From a checkpoint of a small image inpainting model: 32-pixel images, activation gelu.
Rows from block 2 of a small image inpainting model, named by matrix and row number. Rows with one number belong to one neuron. Each number is 128 + 24 x the weight over its row's rms, rounded and kept within 0 to 255. All counts start at 0. Numbers have three digits each.
After each neuron's rows are labels from the 100 images, of 14976, where the neuron reaches its highest value: "top examples" is what is common among them. Only what is clearly more common there than usual is listed. The data: drawn small creatures on textured ground. In brackets: how many of the 100.
# fc1: MLP up (model.blocks.2.mlp.fc1.weight, 960x320), inputs 107-213
# fc2: MLP down (model.blocks.2.mlp.fc2.weight, 320x960, transposed), outputs 107-213

fc1.36:134124121101196146100143156134091094112162147166140120152156076135136176104137140139121117083114145129099142139133117130108126123101139142107114113119119169143135176140157142117126111129127140144129136136134122126112159115126105089124133154091099090164119126147089120131126119114095109127123115140111124140126087147115114
fc2.36:104134132124112151140117144075128089175149115089115102142131076163138162121058149118134133134111142127115161087100134189123128116136132137167078153153139169115140169122124116139133118163131116160113128139174142149119121085150109122103107107111150068131110142162155142158147098109135129099130166119117118118120122146109139
top examples: snake (28)

fc1.298:113139125134148128176154135125114084130154137170095150147159122120170133150099138160136135091102132128110123122082106108175114109164159074126126163121124142136087126137110108122143182093119108110133144130127143107094146130143144099125145161119161126131107081114094135119132156102126098116147145165090145158102130162138128
fc2.298:125191118114162151154126129100106122126128104160106136111048140170118128101108101129163116155121127167099087134117153124126169134127131117175149124113139142113131121176128128113123096103136147110136148122177086198070125160122162131133124101129108143135134155122115160149170151130118148137083151138137114119144147121138135
top examples: black (91); spotted (47); dotted (39)

fc1.447:097117123166160105127152113124103105156064131112143134119111124080133179117069114089108111124098139133137146143123076084111120144076135109126078116103192119138131088155134121124159114192112122148147189140139171128161160160141091135135136116146164125145117120156129152137132118141120167115145154136132178135107099150117097
fc2.447:132130157152090083128156160113168111117195155132106114134144162151147091102124129135163124111125102097130115123143125158122112119179120116064131171062125135167154144146048105128167117108136149150137089132111130163109098086142148139106141094129116118113118127146133137109169138108109128123077126112148166119114114123152138
top examples: red (58)

fc1.293:152117109155067168097185095136135126145164123126127143084105151116091158103113118142120119126114167155105151116119147122107123153117152099112115124120133126129119155146099149132179087137116132137135115080186119098092143089124105128189184160107138153173112099088141106125112100138139108114096152153156167123114135114123145
fc2.293:142177158137076134079149160135115100148134166109127144130129122170147119132136157132145114156118186150148169149163129161139099152107132138116124142149181115097110188135147134132115146141156149129150114122101143137146143159124097164124109121132186129094126179150129097137127154122129155124131122107131121146111089112134114
top examples: red (45)

fc1.719:126109131072103134095070095116099165168139135127160156108163128113090149092102156117117113125112158131106103125083168115141096120127126197126121113099086139118131076140145102166124085150116197102120098073136121159126132193134103152140095097131158101151122116127120137150133097134153121170133097103154123155117090093109169
fc2.719:137084145143143162099180135134090145087145181088140126135088106103106098085171167098103130156128058138111128136127110173163159160143133106192114107136137130141141142120114147130139128145129068151112124150143103140122096138158148105129107129132136112106138153097173084146140117110138139135197120143090102124126143130127152
top examples: small (57); jellyfish (47)

fc1.592:143078111088126092070100138129130104137106146135150127081089095089161132099124135124092105114104130157144125133106151129100120097139154187140121122113121113118103131148136091183135130151173143126129128141137141162127129121110043107120138058109146134140132149110101133120127103131122147184118095090110127126097074091102160
fc2.592:143103111149102129143162129128123128109105106075104086162101159147099136121108126127080114169125138157128129128142135096143152157116110162142125078127107127097118151095098131091127134114090122142127115151110087163127141129130128104115124177122166133134095133118115118091179051122169142145178138101153146108133101135134112
top examples: small (57); dotted (52)

fc1.585:145118124154102140155131167096151157139210117150173118141152155155132083151146119127105134101148115122143096128094135129142138129137150122136106134131099131137112096090167149130122156121036034161099113095131112156094127150144128132157126118141147140114100106124097101150141155141133110131114113099119130119112130148138144
fc2.585:139133123092105085110126140126128135128115148170121164136125105121152124124184159097171122126143100125086147137122121110126135153129139098095103139155170183133128133115157136129132087146150106168110125152142189128121173146116101099107099150136166105121108166142113105165140124150135160114112108131139134104131152139137156
top examples: red (25)

fc1.756:163106116157126129099131107152104159102178116123107190165157071142124107132162147111112140140131097104123113144161114138110112123120155090140108106107115117155136121126183115070134141090078125142111162193116152164122158137189114111127122093133148102138105150145134130162125106133147125124129138100108138171145099202143151
fc2.756:098102112129102150111158134140129144128166165111114138167100099133120096106115128161177139159112152126111153105151122112159111140174112124119118110125127112151140172142159099119109124116175050143147129133168166124180128148099093080114124164121105124116125127102125142133097095118118107157119196144142138105122166176125142
top examples: dotted (62); white (48)

fc1.357:166096122140108126123131098136077126169148092115078113124153095147106134126109142214118121146167145143140126100167122117149151151139134137139112156100161134133137089099096130157135115096126131129132156149141121138107144142149129141127113131147105140143096133121142085113139106121108126158158134146143156112090138061143082
fc2.357:150109153110158101130118131109096115112144186134166110119128107131151139108175156174162094106162148125168176157103114110140109119170158115120129132107149141092134087127150143125113090157148128142099137124111093148094095137140153134144133102135125126138117136138147148150092132115108137106106115121106133157133153112147182
top examples: blue (52); yellow (27)

fc1.633:137116108166124162106175141119112153100131122141159128119142151135120114065143093121110118149127143101107075179165129106127088085147139114102130135110072105112141146125129122135139118164112111100103121125089147107144114096161156114145151117131123108145094110114143152140143131128156116101136116126154137126117107146138131
fc2.633:130113153140145122151129108128135168119133110081158139134136114163127116177128170135144150109111139161149131078124144126133113141062169169077126099100131143148149072111141094135107144151127088126150123160142122081196103154172125090122075108127161134131182150153119163144086094135113117135132130146109113114122118158119145
top examples: white (71); dotted (53)

fc1.650:146119117143140124112108169143020149174142128181129108154157131159134176127079129134135123086148154140116140150121128088125120146156120129106117168142111133161135141141131119119119142127112152150126134085111137163147143147114144125147133117128104104130126154090125131126106124152121125122148135133155128152112143140127079
fc2.650:139099154108078122133180139109101181100100127144133126136132129107128123130114120145109108164132150167105113118127128132141119117118138159118132130115167136126121147119126132138131122184159113148124146113078146122122098126145126110101142159126159119114128122127157169119153126092104102109117113108110131138131117142116141
top examples: snake (26); red (25)

fc1.31:103154099092146169147151174129083125145141138206146109089103165131154151155103158101092120080106134116124172120131111126124147078118146134115119124132172156110125099141114108155159110141135112134140119090143127148124131131102140115148134112123137103122070139113096120131155142097099173136122099173112128138112135121082163
fc2.31:128151106085112109136142108161153161136143143017138117090160134139131125130144153102168128144128128113108129135173141129142144130123157142095077165099144116095113146102127113133140135131127143141112123085138153137154157138111115121120119143126124099110094165129093089134086135125132099151131123122182062090133110099117110
top examples: dotted (42)

fc1.52:098081098124139111150155121150080087116131135131103115186126116080118155138111157109164110081122105129116134168144124133138122167140134153130106113121135132114125118149169135125140116129127095161154115180165085149135153095113137115159131186142131096101119123112122104132137098160107063137128128129102143140121086182118140
fc2.52:100149130154180105132098088092146052096136114110156115127125103115114119142091148139131099132149168138123129118147139163142170167138105102145108116160085145118122184129114121112122116113104080128120132101172118119155144104184161125162087146128128087126119127136177162176103081104146131097140155100113121150116114151159138
top examples: snake (37); green (27)

fc1.497:124163122090194157110074126153125161099132154134157129125148130124122142088141083136113112077117157118118123153145107108096131125139137153149131135128100162146120133130161129114164120146096112107123141140131135108119093148147116162125139086093100116176091169144084146131119102130126064115152108166100137115143113086097079
fc2.497:081152140154067115151150153137149123170142174142116098135094072114125128110139135161123104105111094141138167105102113122140127162118129119112107129152195118105136165133125110140145073082115143114107116131134107141136142140088103143166134198152095133117173171136130121185108068146111137142132132121152147155131127098147116
top examples: black (28)

fc1.766:144143123218129152161180111145138105113151155120120135134115093160110139135115108114158153145152097157127127108119126109176146130142133113167094113132167063118124119154131103126140152114099116113160146136138109105132150138136138158131095156121130095138095094138133181216116127158112131140098174153143174117104099136121128
fc2.766:126126100152119154116094128106105109095102113164113162135142154136121160145123149135133132112118157102128127122137128142151129123114133144112164108153112140135146123141122125138132168125143150123133137086096077142149122121162149149105130148125142165150154114147117109141168110103142103154139133138103136151128105143144154
top examples: striped (50)

fc1.0:116110112129113176139146123136146146150146139157146141122086155147135135110128127132120144142136170098132100100188126128123127109124130070118112102129157130200103148128136100120142112145107112132102165141171134140135133142137123135158116104113105092165107124136129120138132080145121124126117119100117120085157117070146106
fc2.0:154144106162154164138166119103152149125131096133129103139120091111149116121144094180142120103151109136066120121107097143146133103145087160099135132112178119126108134093131082120141120090117073145095124109092127130119118084110111137127145142128104188149106164134130154104132074087131126110166138119111140135113153115160143
top examples: yellow (64)

fc1.460:108105107136143133152148142116097105118110106127093160167165116092127139124127129117127100106110128163115146142153120124151120159120176142133116076123162072114140095120134142122190127132160132149151118133098151151155208117117088141164149140126152124125116095131130124138147138139107134165135115163104144113071084126132126
fc2.460:124077084128148112126122136158116077102130134100092178121096117119107128110142121127135156153134102143133119131107133148147108137157127108104124117136066151108124198109124085125159134105152126153150124116200146118198143132120135082132134157119167101144126119186102152150115124131112178123116138111133104129112166133153133
top examples: small (58); dragonfly (25)

fc1.193:130128120138164139143125153139157136100137111124117150180175136144180120103120088142100130127134105056137122101140126135115122138077132101138126144155109134151115137118149121144123143136147135153126126171147072125144139121107116146119128123113108079143142107145142093162134097157122143099177111112132151141118127096144130
fc2.193:144063160129142108091110142144104106137077118101145113125172130130088097119083123149140121109102135117124105115107144071126086142099080104086132118134188124115102111172147118116118122122135133098168117128075115132132118098168042151125107139129145128118137131123113142079184095122132130130158111109108117101125096114128105
top examples: scaly (55); purple (30)

fc1.587:104093133103148132126126146144118126109079151124100081129110117137169125112121133145119129108133127138137130130142137130126098169092155129139120115124163101144134104173143138149130094134123137151092083164133163134127091131088141188103129142129115150119102156127091133090126174144108107124144122164080129091123144077118138
fc2.587:128120155110108142152144143136144147154085104108186123149165112128144141126145128122120158124145178123102157129112118116094111111118106107113146125116175132129135078153147144187147104121159160155115150136134127132159119124167080091156149108146145133145104114087115148094142157118070160128173126165134110150152129054124136
top examples: yellow (96); plain (73)

fc1.622:186114130137088118117139112160119130104173114119140090160165105153153136110134086132159099084118125144148157131107076107134115121179126170149083133080102130130117102114153118136145106128126113125103131115126120129100095130127113137089142206132104130095124142138074135133132164132083155121125142099131124045169111113142104
fc2.622:146148141111095143136161133149129120141113186112095125157134123126098105120151131130115136180093152148145124107100111167101056094156151089104125106131099158091133125117160111127114158144164135129128125140130140103212140087131156103108114129128092124130089120118139136155059058108134160144139162111165123110116149133132133
top examples: snake (27); dragonfly (25)

fc1.453:140131127105130122147143136128151111121118126165123086121119155124140136090120158112109086108136116122116100170128131128150139132129133130118115162145130119163121114126119108138144081096072124149126140118143143116116119113151090210156109146141089164169119134112114107127118090157158095082133125106149110130106141215134162
fc2.453:120144130098151123129099125093093134134144129074116133127164157154100093103117145125112093167141093132137125183133147160107161186106112156130105137130122140126116150128125123135120110146132133163124102080106128120132100106123114117107123067104151111102081144104126105107213095137136132117085170115152147096137130198128140
top examples: snake (30)

fc1.277:134102131135100121141148138170154128138144122158106166154110107147106125087093143107108078146143124133075091174118101109098094154138144122162073126147139156118134130127145105108105127108112139117135188169167107136078107110093149190146125151126108134128115137113115129143121130153137103142149124129117124140141135112150136
fc2.277:141147167105107081087112146119133133134147153131117155111162155171161131119126120114148101166125097103165180137155131145145154195114149113117103157145112063168090145101133163141114123148157114134168123164135141085104136154162124155125116130134142098086136147125143119097069179125134128124105107140160161109118087142157084
top examples: teal (40)

fc1.304:139106126132177190116124089175113170089151123135093134149115113116121139105173103112172155180099136109079103094129086094136130151112136163110059160130091133152142134113129132116136119094172160162075129151127134137110160149145152112132175129145120156135097083113116114134132091115098139132126113093120158128124097133130143
fc2.304:104139162131112125127121127159117106127150101110142133138102058130132096140160104144136071110131169116118188149124117115168093145126120120152125121130138162090129130151160164129107107138075092118115132114154090129132101112114096144139097188135149155114160156110145128148178083130108140117175076152137139150131142102127143
top examples: orange (25)

fc1.584:149112114150089162094078141146127147128157119118099138140103101113167149090067127122124105164125162135103105118162119117167150134177149128162125118107141116156120093143113140131135136119091103077129162145186102076152141104109091164112101124103117138116114172100137112160120111160149135132139108126130107117116159105142179
fc2.584:157149103142114146129187138182155152136095118126098164186117193135131161123182115129117145103148075130110063120147104108154114139142145115162124101102145122108119118132162138113122094107114158107130131152152155123142092162131092108130128160141132115098086153121115178100143113113139140148155158138104115089130142110125121
top examples: small (54); blue (28); purple (25)

fc1.367:109132150147132127141183117128110132151091164131085078139073130106146100133097107117114148113114133175152140137099122129106120104128134102124149086120123129142166132127109139119135091161130120135127113098099138090149099100146109129132165170113119099115132122159123162148143143138147144149189105087136113155108136143154169
fc2.367:096154145156100122098115098112139152146101158155123144182126133129120108082085141140145149141142124167114104102123148135119151127107131163058158106133128141125137116137153101166112168149099134122149154115131111126090106142110151109118151065125126181161124124135152145101087141113105101123099094130100128146146127168091107
top examples: red (29)

fc1.371:169114097131123162133175149130100120106095172123133126082145161134186098114130132100141156130121125102130118122076103109100146098150161063138094138142146121134114120135090122115124147128094095156146155107109072067142068143131103119128080165096115123121090084144113136132134168132122161125154115109103130123151130127122116
fc2.371:142156138136141107115123122134136093115097088141153137153137117114110123136118143120122130141116101086162118114110117146126111102103142158100121088116150145140144134136160138145110183110091104115122121146165082062120103123116113083130112129140125132133143166118125099102068108091131137144204097136137144085121134144130121
top examples: snake (46); green (28)

fc1.506:140130116144181157144110141107142146112141157128064097130110080134151121128100095137128147157155105127158117125182143120127147108169137183129128120127178107156150123130115130125122115134114110166114109086108156121183141150163116141151110110157135168120137180139121137132132102127103110146072090148119109109107116203116181
fc2.506:130105131133121137123152128126138140102085094123119164137145143080126128116140146102135152150118146147113127114130102100118124149125156140145117180092138139103138091108129155128133115159162105069121139086137153127099112082093142129167083131139151189163141136141155174150157139132122108093133109123155112108130161183126161
top examples: white (26)

fc1.464:133114114125134115148123167161109148146178173128121140080164143129144128125087119124115122147140168160103152114157100137142123069140139134137115133123129141132138149164109127181145095119137106114116112165137136146145125111115061147174161092101118146121110126140133177129137143132138151176133138098129152148127143141129168
fc2.464:110152105136146093126155150156146072097124084078154152127142104098130174131072147089116134133133136163118116129095148158168114137158147095076115140098142158137135126095153082122154123125139138108085126119174098156164099143160180148136119158123132104132114113108126142127111122150124124135121126120119155146118169137114113
top examples: striped (63)

fc1.92:156148110133132141114110166150146097131126130168112141133203116151130175109077139123059099110143141160124127199137120104116113129147117138131122153114155146141115111119130122078126132131144125098105142098192097128109094112160144136102097189115122116111112167145098149123110098099119132121125123143143136109149108123111124
fc2.92:133115098119133139120128107118121116129149168109144126125128163132123134139096112097110101120118111131183149102156116191180159145156097204169158114182046107140117107122116164113119109134163119122173129146115104112168137133110119135118099172122151143125134134146133154134162144129142159123130169106131146147121114109127102
top examples: jellyfish (25)

fc1.488:092112118127103104121137125121102123167133100115117131162162148126116110108133106157169115111129121163152094142137089112115070152114139091115130133108124138104068109127155137098153149111123134113136159183128140124140115131127112109152135131132095141129124172154138100127122143116103133123110128096154115093115139158159133
fc2.488:122178158129107079130147116138112102162150166115086110149113101172129141132174115145095116150129112202139145082175107147158118120112131163134160120145126129106177119130142124089122142131120152157107109128101105120140136157083142110121130152156138146103106162132141109140138116107076155152174116097122103157106134128136139
top examples: red (96)

fc1.581:153109107144141129189135146125143094126152130171129097159166118100131139103151113195137105092137148137111129136120144114131107151112137161120141108127141101149118107139132121164137127133159140128117159108168133144109120158118138147140113173115124094124129152125082087136111110107097100134132102151128124107116112135137102
fc2.581:128109103127167135163114166129106053127152129096131104111130071111119111130114122138109107131117162145119174111135160090136155146120144083137153114133185120091132125127103126156119112148068142175120128085116128087135114119147146131119130129145156079133110138072117144123189104090134118103082118111134123116132132128109147
top examples: striped (40)

fc1.738:136148080132121112126140181111160078119099146119129131097117134103141148096140165126115082113047130118126114154108154107123134116146133081129100077139107109133152082171128129143118148104073151107107164129159138118126128130139077134146113105110109138207076107130141158165141086145142082109136126158119157118137108136074122
fc2.738:126143172081103129133129120180164037141150141096160164118135171144099097107148156125079103166080140110141134126165210129154161147163095112187110105164081114120118139125122099113154127136117116121152139131172065146127135146106117143114157101116131133138111109112142141108059156176127155143172125112135128062136131126143141
top examples: black (38); pink (31); dragonfly (26)

fc1.318:130103105124164149167108084142138090119131124142130132133148074130131129125118093087146107126107108124141090100147103128135094135124138128140122086113143106102089138141101109127122179122114119140147161156180094123126136136110113159130130103110152131139109137121117165221147075138135131118109215159115146141148158104155125
fc2.318:163134079152101122132083143062091157095124108097109176129153099135147129143089126173104113158128180099121161111113137131165132123136132131138154122149135121102099099149140108131137209111120138147145125136139132127159139172122132099104096149129168108126139162117122112135095102071136119155107098128122093103126129103131146
top examples: blue (31); jellyfish (25)

fc1.342:174141122140138148123080106141178078114133095168143165100130104115104128100148129173145119095109115077074117101120128159151123128097139142148147113110113118192123175130133136192149121134149135118088164150166182156151136138159106124131100095154095158126144132185132122106096069128101094128107099125129123098133141105121130
fc2.342:138160139151105140155156077111143111114122125118107098124139085142160104117145122138118121159145112131113131102182168107161144130132128155124135139077132119155132123123129177144131181129107147091102098122129124130081130147072154129133117116127117113105116114128079134138088127127127128137150116129123173118121132101151112
top examples: striped (37); red (34)

fc1.507:126129119125158152116129154113113167137151132117088169155095142174142141092082134138133147119096115112153121095076142137152109154125125111108137114106162112140120144153145130119175140105148188127150140102143114128116162122196131069122152149088141137108107139108117144104135135132133098135134124123115134120121131106139135
fc2.507:128154136106143080136177170114129134181117113094138129149165146056109137124105153121111121178187102144115139147131142138125139156192084147117146138107113117116143144122145157136134121150152142150102118125124139123157164155086155127127116120134127113131097131116097129125113159145150133156103162132163135120126149120125123
top examples: jellyfish (31)

fc1.265:162108119132143113150116102123130152166147154134165128094111115140155167131105133124133133094129114114179121162122158129123121110139144135153132062111161134128136131115113096178126169141115124128124143163154133178129146143103112102139158087102100159122107126134056114118134114103148104185127138124065110126094075106072132
fc2.265:143144127127133112142147145084121110111148144092122110129124156135086122098148131115072148124124128138118088150162134154135164125095098165149099088112122134106134110119125161124147130099132174145110119161129093160162124123123153102115144168138111093130122129105109122122150145106141134098154142119116116120124134126148108
top examples: small (64); dotted (45)

fc1.54:202123116108109140160119093132110156131091137158120177119092152154134149123136136141120112155137138125113154170111128126156114142056119157105106128140129132188116178132161093146115069153144108115142159129148154168105141146129146173123106132157114152133139149064137149135114129162160178108138137103121119150166125120163104
fc2.54:106112137116124101148132128078118143139164102114112122131140095128130145189146125139124117115125095101141140119152122093133119104126093121164095140131120136166088148135171163115096156146106131128135113138129128140131134147129155133130163080137152161105134159157133123154076115129185135049160118146112151160091101120130123
top examples: teal (54); blue (43)

fc1.65:117126078152102129124111165143113150112071160106110134103080124150131120125111105119145081188097162104118144149119102110172125142147150147092122121100133105128099130119149152095152120139134149082133139168142108156112176116151114168121157150109116146144105092110131122144126164129129113131130108096106100151092109121124146
fc2.65:100119136138116100078169105189122170145102099134109150135113158109127173154152132151138153095134070095155070134112132100131148086141114122151102140103126134108131139105127151139128154152126112123142139190144143112101127128108136100133145168138113117115135139122120113097168132128148164136195130175127113157128150128129102
top examples: red (25)

fc1.575:159113101131120126133120106084113149124114088097165199108128142105112099127144112148118130139129118149127118131096117106153136110157160101159110073121111120129107165117124137134142147132098146146130156176156138157150094105150160148139132111090107172122136145111156132142134104136187110095140094119124129117158130115147146
fc2.575:105133131148144112183122095102118116134172124148142154112122160140129098142104117124128128127138105109169143115129150129119147089098130115098096168085121175089125056108118132112096109122137124095094133155167135168147118135126125155129115114132106138154160093132146148107102128125114126112111108142114109150122138136114155
top examples: white (49)

fc1.212:159151110121117146084103125112130122135088148142156135062154142164128141127174116161139131121150111127100147109150125130103101089105131203136122145119159117154138122159124145134162107188165144114137171116119156113127132114104137176134117121130117119150096154164134154130121149114120119148124083163126116151104088120149087
fc2.212:154134134148177043124128135133120110085121080119182103159103097121097123149142092154141141146133072137106159127086117101099168168134145083144150184124162129082134126097102144119100122107111120110146116060145125111136133130093160152143118129132134128147123098120113089136059132140130123115129139116116165140137171111119122
top examples: white (38); pink (33)

fc1.280:161116111170158123116138169158104112103092157130099150098139132167106121138143113158113132158088125155123120162143123136078145129102123126148117139112130151150096094125123128155140121153142113165130133106136173087124090175078130114142105145141125139121120102098133135108140090161109112075166122144119150153118068134130106
fc2.280:108133125123151075130098147118114122131139145170155100133128171139149125169141084133122141116071161164144113163112187114064116077127105088146115102089106098148146115080150149120114109157121120103121145112160140101105135080184156146149159081141084114150141132105095130131073147133107123174163112125115140101126169095114159
top examples: black (32); white (26)

fc1.76:121106110112167113123079124158143133132132124119114148157087119097132153152165093135124140149146136174145117141126153139153104123087141157168133117077129101133151142113165101153140100112120152138094103109128134170133122106145129102137150104130151133113141141163137123116135136099116082116151102162119145134140118096108128
fc2.76:116032123147114131093180147157076125160104157113138129156153141111138129090120110112095069126123063165151152117109166059135114107155124108079083139110123142132143116136170105144089118137143087095152140146118127102132081128146122145121151159128183113143107139145144120151140116150132144142171157150127109115126145141103130
top examples: small (57); jellyfish (33); pink (29)

fc1.17:135122108149152184136103127155127133155127120136100107153124148148125145137149122162100125095115158166093119116110127109151137132123162110150116130138156114126175107128149132115166123136115132099147124133169184149118127107141097151148144110135142124118086132091114160168148114134161159120141149073114143132098110087135159
fc2.17:168134134142177110152118111156127100161132083085135120111093111136109117114082131111137112154163139172126134119128127122142152145102119140105115146095135079134061144103140137133114118124101127161084136092109178128166130111124131116149115127129144068170109134087131090119169097098143147137117130092131149147101097126133141
top examples: teal (35); green (34)

fc1.675:144106100136119125117125166141122155119117107129150113131170080109162133088153130119127083142142115089141127144157088067139088110146163095141110108100131128106077148122153134104105090112117159072127138143172058146145109121100130150114106128076072142136145097137142090132128137105148107134150146116123131168115120123145099
fc2.675:150141146125138133133124133168150115161129088117159184140101120122130134073145114141152124137144093145119124124086134151116095067167170177123154147097142156152120141172135092117125096137088103086143103139125116118128128130113128125142135140143105081121123114169142155095166106097170107118201133119135120092133082131112105
top examples: scaly (57); pink (28); white (27)

fc1.292:163131095192153153102178120151073126139079144131093149143131101108141113146106075151170129137119139142130110119137106151168152088135147103119111089153090131145136138161135108133168130126127132139161115127124167115170096163099136151144141124109136130112105114144106190213144152149127145110162136131103177152121135127129151
fc2.292:153189134146169147093090144163126127138081093121120111127130187112100145111090143144094156156127134153115097142124158159146100150121116164122165150143187110082113121147117117131142142121134213143134127110117127125130092164086144112146145098147091136139158132131116142089107163148136109189116109137136127103143126130099123
top examples: striped (49)

fc1.137:138104126162132165138130157133136131157159093153140118112117157141098159141143128120096115149112166151057117118127124123135162116101121161109079136136113105167137108125144107159132119136138172130099162166163150131157150130164098090149093163144117155190074119117127139178140156153122130125136136126124149137100089128111067
fc2.137:155126116105107093146145123148123132087120129120155096126169169112115092089141131134155112133094163102138141124129125130107140147118140090122134159113149090109105084117117178115129108163116119116089127110089118115098128118125099140150107150138155110129126114105135114121119133121106123098104081141132135137149163092118149
top examples: orange (34); yellow (28)

fc1.19:115104139151121107166151141118155125173141059129116180100101155098132136100149146137110102162136163158138076131146114126142100121188142116121116077113129133132093157135130136137143111146113114098123134116142173095105117113149087152109134153140140106125095073102139155163117095182157136168113134120151162127107125127106156
fc2.19:132146093154084135122159152107122139106150081157113135118086089112093102120166105115166127075095114132138126136153103074175080111159132125141137132133157107112126153134151154136109113111201134106177128117156132139095165116118090135146131140120096145107114121131092154122194123118143110110132150124093153161142132122125132
top examples: red (39)

fc1.482:148111123146124153089129162176127114133126100117113154149135126133095126147108089175092130084127136118153176154127125129142127093134148090137095119115112168119154127119175120134165139192155133143162097113189092118135114133156140119131171186122142118126082112142113102144115075166133101118142131139111164138123105103140123
fc2.482:123121115130096127141170134137111106145144145079096096142121104117128137100132114121139129135131145136122126138115123119160098166127137128130100156141163150105143157119169133138114122136103140147089129111133160134157141118132126133146148146123079110163128105125149108102187128095138132141144135140126138088117143129147180
top examples: orange (51); yellow (37)

fc1.218:134121117111135135174145145151135107130151118159120095109102143165134131121127143113115130091114111150085103116155165120188135150171148132144103108135134109098144161139094089130123104084130105096141149128159130162121154097140071127152131103135167116117099097104081101132139113122100102169132199111137117128128110143107096
fc2.218:104150139122127177134098122141166158123132156125116120106076132161171129145119149121122138119120160148171093102159098146174150114071150185146127051112097131147143176118128126138114163086099153206072135185156125091140125125173097130095109122121124154114142143131138138133163106086135127139183109129136116102111090141151113
top examples: scaly (46); crab (29)

fc1.411:136131117131136194136124118142159165106114142132126128118148160109107125099111140128132106087105172111130071152111092126114121138099139088139116102127104166169131125122115132130146120127116151146165139160118148131140102139131144117136167093119113154123123124124156109154137087117113152092134139149125127123150123110122134
fc2.411:131138105164116110127133113123141167138122131140133150077130141110101145129127107122111130076153055104144162148126134126094114108082131170130104110108141113140145107186122128122117158123167137090128129124128122162176119101095130157136145149128095191120106110110121094142115139178091120133140123153126109134125165134103144
top examples: striped (69)

fc1.748:116099109119120147165138168165153137124132082165140099128145127120099133163162130182117120132106141158105131099148105104117122099108166159142091088129126073146107117162095125113179102102136121108134131121135106143077132146136111144141157162083142161167076104165124082132110116131152099144141089121115132087103093162163149
fc2.748:123105142149149058104131136141108111105122118140160131113122100074129130118088140132131118100084091117078169112161112156136098112144090132101147148110185125153154196122137118139130106117161140181146127144129137124154145124079126113125155125136130138121163142089098141140069084153123109137150123131121178146133117148099135
top examples: orange (58); plain (44); yellow (40)

fc1.426:123149108142147153117147155085115097152073156129138126153124139129134113139119117128146122122131123089089119137131148127109151146120133098127136137154145091194103090110101125169133137150093163160120159124142165129154126097149118122129104142151139112139105074128143144134109164157129065106158108146148168139118138132134108
fc2.426:148184187150145111125105132126149100147089094138142134107102139135118100155119170116129156105140133123118107147129117153164109127160155166111164130111115131164077184162073119055118106133160145113146086116132086132143132071131068141139134107138133149098148131136128134133172171112159164108126122095150104141103048105153146
top examples: black (33)

fc1.74:118137116128095171144104102131123129114116142151119158105171132157164095149168108124161128144139098085135147127135099099126129120188148151138143101097073131116156132145126131126161114118140118144134160181152122158085140104160111105123099124137122173133093161153124136119109128140090098131118106118157129038149138085113115
fc2.74:154122138117182074121147108120128111107105136123121110145090094130117134134141080136131128145124143113128108119131090080112126144078119155143125124068137131157121113114129166124135140137154110135097128129152154101129123115145116128110133116134154122107136137124108151171067092132143135143172092145151147129120138115146125
top examples: orange (47); red (29)